A small audio captioner, trained from scratch.
Model: encoder arch efficientnet, encoder norm batchnorm, encoder widths [16, 32, 64, 128], decoder width 128, decoder layers 6, decoder activation swiglu.
Rows from block 3 of the audio encoder, named by matrix and row number. Rows with one number belong to one channel. Each number is 500 + 25 x the weight over its row's rms, rounded and kept within 0 to 999. All counts start at 0. Numbers have three digits each. After the name is the row's rms in percent of the matrix's.
# convs0: expand pointwise conv (encoder.blocks.3.convs.0.weight, 256x64x1x1), inputs 0-63
# convs1: depthwise 5x5 conv (encoder.blocks.3.convs.1.weight, 256x1x5x5, trained with AdamW), a 5x5 kernel
# convs2: project pointwise conv (encoder.blocks.3.convs.2.weight, 64x256x1x1, transposed), outputs 0-63
convs0.195 098:482527557496496488431476544540487493502527520492507526528528533522489545490504498489515496451491497508530513483516513468459496460503456493522509512502509481500511494534462523535520542492489494
convs1.195 099:520531506497452524540476470488537494494455459492494474506492483515479482471
convs2.195 090:451499490531514486545492503502450495499506517500551524531450481489519544527473479502520491485500505529503528488516469471483544495446499486476497500527494506513519468511466528477489510474534548
convs0.202 113:454488458541503520552490474497512471506488455485518473498500513506511475507535524494424473519518505461502452516504511493493478465485499495497505466506503524525475501514516541472523509507541537
convs1.202 094:509511491493507506453480523523542543504521486461489508506467439476490498488
convs2.202 084:507486508498510538489529485524448518529499474492478482521498494507511484515496476520508537452502527565502489516510479484459518481515523547533522510477520517545454521489515482515530528457482539
convs0.203 115:513529506505493507513462506497500509526509478467482508521495517477500531492505485527487476469540551529524452497512535541513499526476489498447484535509470515518562523479461476500535465484530474
convs1.203 098:510468529469490462520528489511472505523529482467515475518473545532531512512
convs2.203 108:525512469471545521490481526513490466489533496502496531506544502543496469521509489521476472538478491488473526532514507473488515500508495439527528486527458542504475489518507537474508454504455500
convs0.204 087:480515526501470506500512533469488525510521538521508492517477500493544496462481466448487456483499491484519510446451521496475445503503527475525532496515477490533476468481481455512521495473511485
convs1.204 105:456491496546523462492538512522507495493504485467519462488532509514471527531
convs2.204 107:517495504505478468504525501513555506528476500516518505514509498498523527509513486471528485522485498490537506506492475510515502476520479556480489540510473491546481481496499452530405496476489458
convs0.207 098:469462516529509464484508482537455524491493507514535511492534526497511549518501506515530443485522504532506479503522503487463501452463498531497467506473532491511493490470483497511534496527448542
convs1.207 091:501476470489508512505459498538459510467530510489503526448471462481490479492
convs2.207 107:524484533462507497472489541486522522511506490471439524445499516539483516481522497485483522467510527513467503494462469487499530520490488516490476477477471493490530508459531464529498496555497467
convs0.209 097:491488486518464500537534478470530498518520554487494538497483537470492502487459487479533510516477507463514501510542513534513495492491490480510480472511560452518473494494521476521479533439503499
convs1.209 105:503464454481487477475450466512495540506505518454495524518488479492523492522
convs2.209 103:467518502501500494475497502493509555524503497514469554510508447460524505512474469499515536506508506488473514465446536502530511517491490527477483495512499521455527455450479505475495498457496467
convs0.217 095:533508551482525508472477504529488542520515479496503502531486471520514501507526499517492454517466553520507485508490506557549487445510490521496470543468504535539526463499510472490509510493500497
convs1.217 090:469477489470482499512469525502487528490460484501464488495481446482449518483
convs2.217 085:495529545503537490507506476500485468536499470526535517492479517506495510488476507438485515515496520516498532491506519526472448485444508465537503521494527523487526529536463494552497472483522517
convs0.220 105:506491509525499492496478512491503527467464523477478495527440493503493451491507535522481459502491513512531525470531558502479474509499487475468457453501477456477471537495514463520479483506476510
convs1.220 108:513521459507526503501456458490484544498528519519536519503531483514465477480
convs2.220 106:532482474490534490495484530526505518519487504496474538539495481509530561540515467498473500479506546498484463481546501501485535545502501517524524520517513450512463512501488480486478465460474504
convs0.224 097:516535534528537488544491523534490510515501472544479552498512494444451510488515516529457495459542486515495512445462504491496521491514469472517467498533488493500482470491513509494502522490503510
convs1.224 098:501502500467484513505446486481525459456514554492485476480508526513477521507
convs2.224 109:472485495535503523459475482471511483526517534538448501513541538502534471437502515467481532511464525488496464489510514500520515507486526531521483506478476534480492529478519502494455501485478474
convs0.226 105:480494519457487477522491506483539491519515453511547480480516461452516533488514497527501515452540484486497485505503515504462484538472495484500464478500502523457509495494538443508502516502540540
convs1.226 102:468515495516480513466497523469514492526465499527566546509510504499472493478
convs2.226 111:538518516477473512476504492491438479516478479541510482454495500488470505484557479484497507478445517514524495499506491423486486494520501439510486497491504540470513508518499533515484512502494485
convs0.229 087:525515457510501514532458528486471472435531486543524492503547475497542496491512486450512501465484480448511482512492465512505533517467503502481491508495523509515538490497528510508521520495530535
convs1.229 092:496479487489523472495497500508469458525471439529491517498454526479533497497
convs2.229 091:500492445436448477491525490481478494496498515543487501514495535534482482465518463490515494518493485518486506477486505506500538522565511507499549510476547525490478535505526480539505522500489506
convs0.231 103:503488472508473500508513485521485547514495467505486492558481484541461496463492487488448490507502522555507521520503468459508469487494496489490498460489527534475504468504555517469467480542500497
convs1.231 112:469457504552494496459505556498499481510527498521493518530472511516483475516
convs2.231 117:434483470525490511525516497488502471521525528531535515467482473485475519500529460481475537481494495491520471505499525474501545497520560506479505486474534501514532479495455502454516484537508494
convs0.234 080:472514512483517512483490505515518501527514521461478482491504514472514542526546505526515473537515547541453490511485527492476556515486496535474530547456523503526491488493486495470513533510543516
convs1.234 104:512457497472527472478512497527509464451502505465508502529492476492452475479
convs2.234 091:518504491493509518513501460458524476500506526515515493480460509532558511502508533573532497526517476527480515523476439498498504501513500518518494480490499485526528526471478486558522501541494479
convs0.235 085:497488489470482491487452497496478479518511473497508499546515519511492512529455507525476512518533472559537501499529458532489462494471477480488523520549497563472481493481490541525509495517477493
convs1.235 109:468458477476483475484523490530511478502497524481477533502516474477539549523
convs2.235 088:477538510515486505484486504484439495482476519497495500499464511478526488516523445527521524497499482463458536471492525469498483518502494508505518479534475472453511509537498569527509470509535475
convs0.237 093:537490475499515508491498516508542477474497498477521483470547499526504510498525506481533494506473493508504532511479525514495478463466516501490467528472481485527534429466507477468490466474542560
convs1.237 117:500493514506525478477481540498500453481556537527520462520518503519501486472
convs2.237 104:458519539495467489492524526489512478542499506502536483509511506510488513519469515498517507547476486466490472502471491503514462508571442482525544496472527500505515483490461472496554507509485480
convs0.238 110:495497523545509501501535507449513515484501504452526516510468536492550485495461508500488503530551480485465447489493516490516474507552517463517487513490515464498519518515513483480522531465464476
convs1.238 086:488504494503537454495510518500478522515479518462457439470490520518498472506
convs2.238 089:517501483478497489472499512533554520516508492491529519534479497490518480482508508542499486511508529510460486481482502445507455482493542523499510481493497466499550443453538494521500452459506504
convs0.240 097:511508520504495512509506534515501520481509481539475474473473540496523520435499507480510469494461475506514489491499488455540486496455539505547512550456488551462505506502510489504528485474472508
convs1.240 093:469542482517492517537483471513486544536521514471529495512544492469506494481
convs2.240 080:496486489490490500487486504500485498487472494530499474502522494520487503520491510511498509514546531479503472508520526449489485428498490507452558528530441487466527529495525433478507488502474516